config.toml
train_examples = 395000
embed_dim = 384
lr = 0.0026
Rows from block 3 of the image encoder of a small contrastive image-text model, named by matrix and row number. Rows with one number within an expert belong to one neuron, the router's apart. Each number is 128 + 32 x the weight over its row's rms, rounded and kept within 0 to 255. All counts start at 0. After the name is the row's rms in percent of the matrix's.
Before each expert's rows are labels from the 100 images, of 14848, where the router gives the expert most weight on average: "strongest on" is what is common among them; "peak on" is the class under the peak. Only what is clearly more common there than usual is listed. The data: small renderings of single solids in any pose. In brackets: how many of the 100.
# router: router (encoder.blocks.3.mlp.router.weight, 8x160, trained with AdamW), inputs 108-159
# up: expert up (encoder.blocks.3.mlp.up, 8x32x160), inputs 108-159
# down: expert down (encoder.blocks.3.mlp.down, 8x160x32, transposed), outputs 108-159

# expert 3
strongest on: green (96)
peak on: solid (73)
router.3 109 [127 155 217 196 147 127 118  64 110 189 179  71 127 100 159 142  95 123 109  40 166  78 156 166  83  69 158 163  52 160 146 166 121  92 163 144 166 126 115 126 135 133 119 108 151 171 126 171 115 132 170 167]
up.0 081 [128 100 163 171 167 135 145 128  97 165 178 128 112 128 187 128  97 128 128 211 128 128  84  77 116 128 191  57 128 167 128 184 128  71 128 152 128 128 103  94  81 128  96  69 128 212  65 128 118 105 128 184]
down.0 098 [128 132 128 177  79 153 149 104 128 148  41 128 111 128 128 145  91  98 113 143 166  92 128 120 128 128 162  90 128  93 180 116 128 170 148  95  63 128 161 112 198 128 213 156  75 128 197 161 128 128 128 128]
up.1 082 [123 128  90 125 128 189  83 164 104 117 128  71 156 128 121 144 128 128  61 128 128 124 128  64 179  71 246 128 128  91 160 128 128 151 128 163 141 161 128 116 134 133 128 128 128 128 136 128 128 109 128 218]
down.1 084 [128 128 170 126 211 128 137 190 148 167 120 128 128 130 162 128  53 134 128 128 119 128 200 133 171 170 128 124 128  94 128 128 162 128 106 128  56 149  97  96 128 123  78 128 130 128 132 125 144 128 133 128]
up.2 089 [ 98 143 174 128  99 135 107  87 120 128 128 110 165 145 128  93 128 122 149  64 128 128 103 177 162 141  55  51 128 169 128 132 101  72  96 124 146 103 129 128  89 163  98 159 128 196 158  38 106 128 115 127]
down.2 084 [136 128  87 128 127  97 159  82 215 141  82 168 128 151 128 131 102 128 113  58 130  84 128  51 107 112 128 124 162 122 164 137 128 178 134  35 128 116 137 128 101 146 206  90 115 144 128  89 128 128 178 114]
up.3 112 [135 172 128 128 117 102 181 128 128  96 108 128  94 139 123 128 100 128  83 128 128 128 163 128 128 153 115  90 137 128  96 108 128 126 128  65  83 128 172 165 156 128 128  79 128 128 117 201 196 179 128 128]
down.3 119 [ 91 122 173 156 154 109 128  97  99 170 128 106 148  84 128 162 188 139 106 179 134 126  58  61 128  38 156 135 128 162 123 142  90 169 124 184 164 102 128 179 171 157 128 128 153 128 139 169 128 128 156 101]
up.4 099 [149  86 143 101 186 151 128 155 140 128 113 165 154 177 159 155  85 134 158 131 115  46 131 137 137 128 184 181  64  72 157 128 128 122 128 153 128 117 186  84 128  62 140 140 131 158 158 128  92 173 158 183]
down.4 090 [130  61  77 128 133 128 128 128 182 131 131 127 128 128  84 128 131 168 124 145 113 245 176 128 125 119 127 106 123 146 128 102  72  94 128  92  72 128 145  85 128 128 154 128 128 115 120  84 217 168 130  56]
up.5 093 [131 128 111 147 128 178 128 181 138 162 128  94 130 131 151 160 128 139 109 128 103 128 128  59 174 141 128 117 128 130 181 124 128 109 128 168 107 148 126 109 128 157  92  14 128  41 128 128 128 128 167 239]
down.5 077 [163 131  91 170  88 153 135 106 179 117 128 128 128 128 128 128 160 136 128 128 128 147 117 128 137 128 121  81 149 128 134 128 128 128 154 128  91  88 123 135 150 128 146 128 128  17 128 115 128 151 128  30]

# expert 4
strongest on: teal (97)
peak on: solid (89)
router.4 110 [108 159 153 119 115 163 128 169 174 165 175  87 131  82 171 152 147 109 139 114 118 114 159 169 143  34 144 125  96 109 152 119  72 109 130  84 151 125  94 158 116 121 100 153 107 118 108 116 102 179 138 170]
up.0 109 [123 128 128 198 133 142 164  96 137 160  98  95 128 128 128 137 107 120 128  40 118 128  97 114 169  92 116  74 156 128 141 128 125 128 128 167  95 144 167 159 116 175 128 128 104 113 128 155  87 128  51 128]
down.0 089 [142 155 128  64 165 183 143  79 102 128 138 128 157 128 111 128 128 128 148 128 112 112 128 125 105 118  68 166 181 128 128 119 224 109 128  55  94 128  72 101 150 128  81  97 120 128 128 134 113 139 182  51]
up.1 095 [ 61 150 158 128 128 176  83 128 128 128 102 128 146 127 137 127 129 162 128 120 134 128 128 170 128 128 181 124  92 100 133 128 194 162 123 128 154  92 113 199 128 151 111 178 126 128 128 115  92 128 128 170]
down.1 092 [117 168 144 128 128 132 128 128 128 142  99 128 104 157  84 110 103 128  91 174 134 137 128 128 134 144 137 128 190 119 155 170 184 105 171 102  88 112 128 104 128  92 128 217 153 187 128 212 128  55  96  79]
up.2 111 [143 185 128 128 126 143 133 128  96 153 132 151 128 128 118 129 130 128 158 230 171 123 108 141 128 145 161 128 153 128 128 128 128 128 128  87 155 173 128  99 124 128 192 128 151 211 128 195 128 163 128 128]
down.2 131 [ 45 193 128 128 128 148 101 128 128 155 162 169 171 128 137 156 169  86 175 160 168 152 114 168 135 100 158 137 140 128 154 128  92  72 128 128 116 128 128 104 128  97  74 111 128 128 157 124 128 163  64 131]
up.3 104 [119 128 145 128 100 108 113 103 127 128 145 188 128 209  99 128 128 128 128 235 103 157 101 132 109 128  89 128 144 114 124 103 170 120 124 114 152 128 128  74 148  72 144 124 101 149 105 128 201 159 109 145]
down.3 115 [132 101 127 119  89 109 152 140  79 128 137 159 128 179 153 100 133 128 141 128 128 107  39 128 128 130 128 155 128 122 128 128 128 130 131 157 198 103 175 157 155 135 111 128 120 162 146 122 119 148  55 134]
up.4 088 [ 87 160 147 128  78 130 128 125 128 138 134 128  84 193 133 188 113 136 168 152 128 160 128  83 128 144 128 128  81  59  89 128  43 128 113 128 128 160 128  75 128 128 143 128  68 141 114 128  88 128 101 118]
down.4 095 [ 69 136  92  88 163 133 148 136  46 180  84 127 124 128 128 128  91  96 128 159 128 151 128 171 128 133 128 183 133 128 128  74  67 158 140 108 188 128 139 128 128  86 181  77 223 137 128 121 128 128 164 145]
up.5 085 [139 119 128  99 161 195 152 128 128 128 128 108 128 128 128 106 161 196 128 106 112 128 128 128 149 106  81  82 164 110 128 107 128 102 144 128 128 128 106 126  87 128 128 135 140 128 128  68 128 105 128 146]
down.5 092 [119 128  96 196 128 175 175  64 142 162 128 180 128 128 145  77 128 128 181 103 128 122 128 123 128 152 128 171 129 128 129 136 105 128 128 103 128 112 186 211 103  94 129 170 128  70 144 148 128 128 110 130]

# expert 1
strongest on: purple (60); blue (34)
peak on: solid (86)
router.1 095 [132  94 148 116 133 110 103 107 255  95  91 130 162 118 125 166 168  85 125 133 144 127 128  85 117 171 149 105 127 148  81 121  78 135  84 121 119 167 132 207 102  79 119 179  96 169 106 169 150 139 101  79]
up.28 086 [158 133 128 128 165 128 120 128 128 142 181 128 128 157 128 178  96 128 171 242 103  69 164 112 160 126 128 128 107 124 127 139  53 128 128  85 138 145 128 128 148 150 128  66 140 128 123 125 129 110 141 157]
down.28 085 [ 94 124 128 137 128  65  89 110  52 161 155 128 128 166 128 139 105 172 128 128  84 157 128 139 128  73  88 128  98  78 103 114  67 128 128 118 128 128 128  57 128  95 128  83 156 190 128  56 128 129  89 128]
up.29 099 [103  96 129 128 128 128 128 161 158 166 128 128 125 149 128 128  96 128 149 128 133 131 106 128 128 128 115 172 141 116 152 128  53 128 128  92 147 103 128 143 128  93 114  74 128 148 148  72 128 128 140 215]
down.29 100 [130 129 103 130 151  81 175 154 134 128  90 128 128  62 115 118 161 128 128 152 125 114 123 118  49 128 128 176 128 117 128 128 185 128 148 126  86 139 128 128 132 128 151 128  67  62 128 128 128 147 128  91]
up.30 103 [126 128 132 128  97 128 128 124 119 208 121 114 157  91 104 128 134 137 108 179  85 110 115 133 132 154 113 128 104  58  87 147  79 103 143 183 128 118 128 183 128 128 142  98 100 111 156 149 108 128 128 253]
down.30 100 [128 128 128 128 144 128 164 116 128  61  89 129 154 128 132 156  87 119 148 160 128 102 108  51 182 143 144  76 134 128 141 133  79 128 128 150 122 121 141 228 122 153 128 128 130 128 107 178  97 159 128 153]
up.31 105 [143  50  87 132 141 139 128 112 181 128 128 115 114  85 131 156  99 128 102  49 156 115 137 147 159 141 177 110 102 168  96 124  93 151 159  91  71 124 128  58 146  79 115 128 128 128 128 128 132 119 156  54]
down.31 101 [124 107 104 184  79  43 116 100 128 128 143  72 119 165 254  76 128 191 160  98 128 132 179 128 113 129 105  89 167 157 128 143  58 128 144 111 153 184 167 128 125 175 135 115  93 128 167 156 128 128 128 128]

# expert 0
strongest on: red (71); pink (25)
peak on: solid (84)
router.0 094 [151 192 109 139 103 170 150 136 112 122 126 156 119 174  99 141 159 159 127 187 102 127 112 103 126 174  87  75 149 126  75 134 174 100 103 137 117 155  94 117 137  81 171  91 150  99 181  90 174  85 144 153]
up.0 079 [184 118 125 144 121  82 111 128 201 128 164 155 140 128 131 128 153 128 164   3 128  81 128 128  75 128 126 126 144 140  59 129  88 128 128 128 179 178  87 128 105 166 128 128 128 128 119 127  85 138 128 154]
down.0 083 [108 128 167 128 113 172 126 128 188 147 157 128 128  79  78 128 144 128 121 128 128  67 117 128 128 128  74 128 128 117 146 122 122  90 138 128 128 128 128 141 128 126 106 128 128 113  64  94  48 142 128 135]
up.1 102 [106 128 122 140 168 219 121 143  69 158 106  97 133 122 154 128 136 128 142 193 150 128 128 188 128 167 132 174 128 124 128 128 132 190 111 128 128 128 128 100 166 113 123 201 190  80 128 128 135 105 214 124]
down.1 102 [132  37 165 128 127 147 133 119 177 157 115 128 132 128 138 105 105 155  98  52 137 128 113 140 110 131 223 160  76 152 148  85 128 120 128 127  81 151 196 107 165 146 128 182 128 153 133 151 128 115 118 157]
up.2 109 [112 114 128 128 142 100 128 120 170 115 128  97 137  96 153 130 176 128 160 121 126 170 128 128 128  93 146  95 157 173 145 107  66 126 128 127  99 128 138 108 158 128 139 150 118 128 128 184 189 128 128 206]
down.2 112 [119 128 150 171 144  83 108 136 103 121 120  80 158 149 177 113 128 127 128 178 119  88 156  98 128 134 153 152 143 187  85 128 146 137 121 128 128 158  99 128 145 128 128 215 137 143 216 119 128 152 128  88]
up.3 090 [114  80 173 149 128 122 171 152 128 128 128 128 177  83 128 109  92 158 100 157 128 127 121 144 121 129  92 139 190 150 128  73 214 125  97  89 108 128 123 101 113 111 166 128 128 192  94 207 132 152  56 165]
down.3 083 [128 153 128  99 128 128 160 141 128 100 128 124 130 117 161 142 194 165 133 212 128 128 128 104 154 168  68 108 128 128 128 173 203 128 137 159  53 146 128 153 119 108 128 146 117   0 143 112 150 128 158 175]
up.4 114 [137 187  82 128 128  59 152 150 156 103 118 108 172 128 106 153  98 139 153 111 117 100 121 123 128 105 134 128  86 103  73 128 182 116  78 128  81  93  66 153 164 128  96 108 105 118 160 134 132 135 118 158]
down.4 099 [135  73 143 144 177 194  54 160  62 147 115 193 107 128 159 203 148 128 130 171 214 111 143 155 179  91 161 128 175 166 178 128 114 128  93 117 184 152 111 128 118 124 128 119 128 123  70 125 128 128 138 112]
up.5 127 [133 131 128  65 149  93 188 128 174 128 156  71 131 167 128 128 101 126 141  79  91 114 128 128 107 162 113 150 128 128 128 208 121  53 147 120 136 128 143 128 128 136 105  71  64 108 128  77 128 128  98 219]
down.5 138 [160 138 128  88 128 198 100 113 165 151 128 148 160 152 128 128 112 155 135  32 128 183 181 142 158 128  81 128  87 128 124 128 157 164  65 102 157  84 107 110 128  96 104 177 128 175  92 115 144  98 190 139]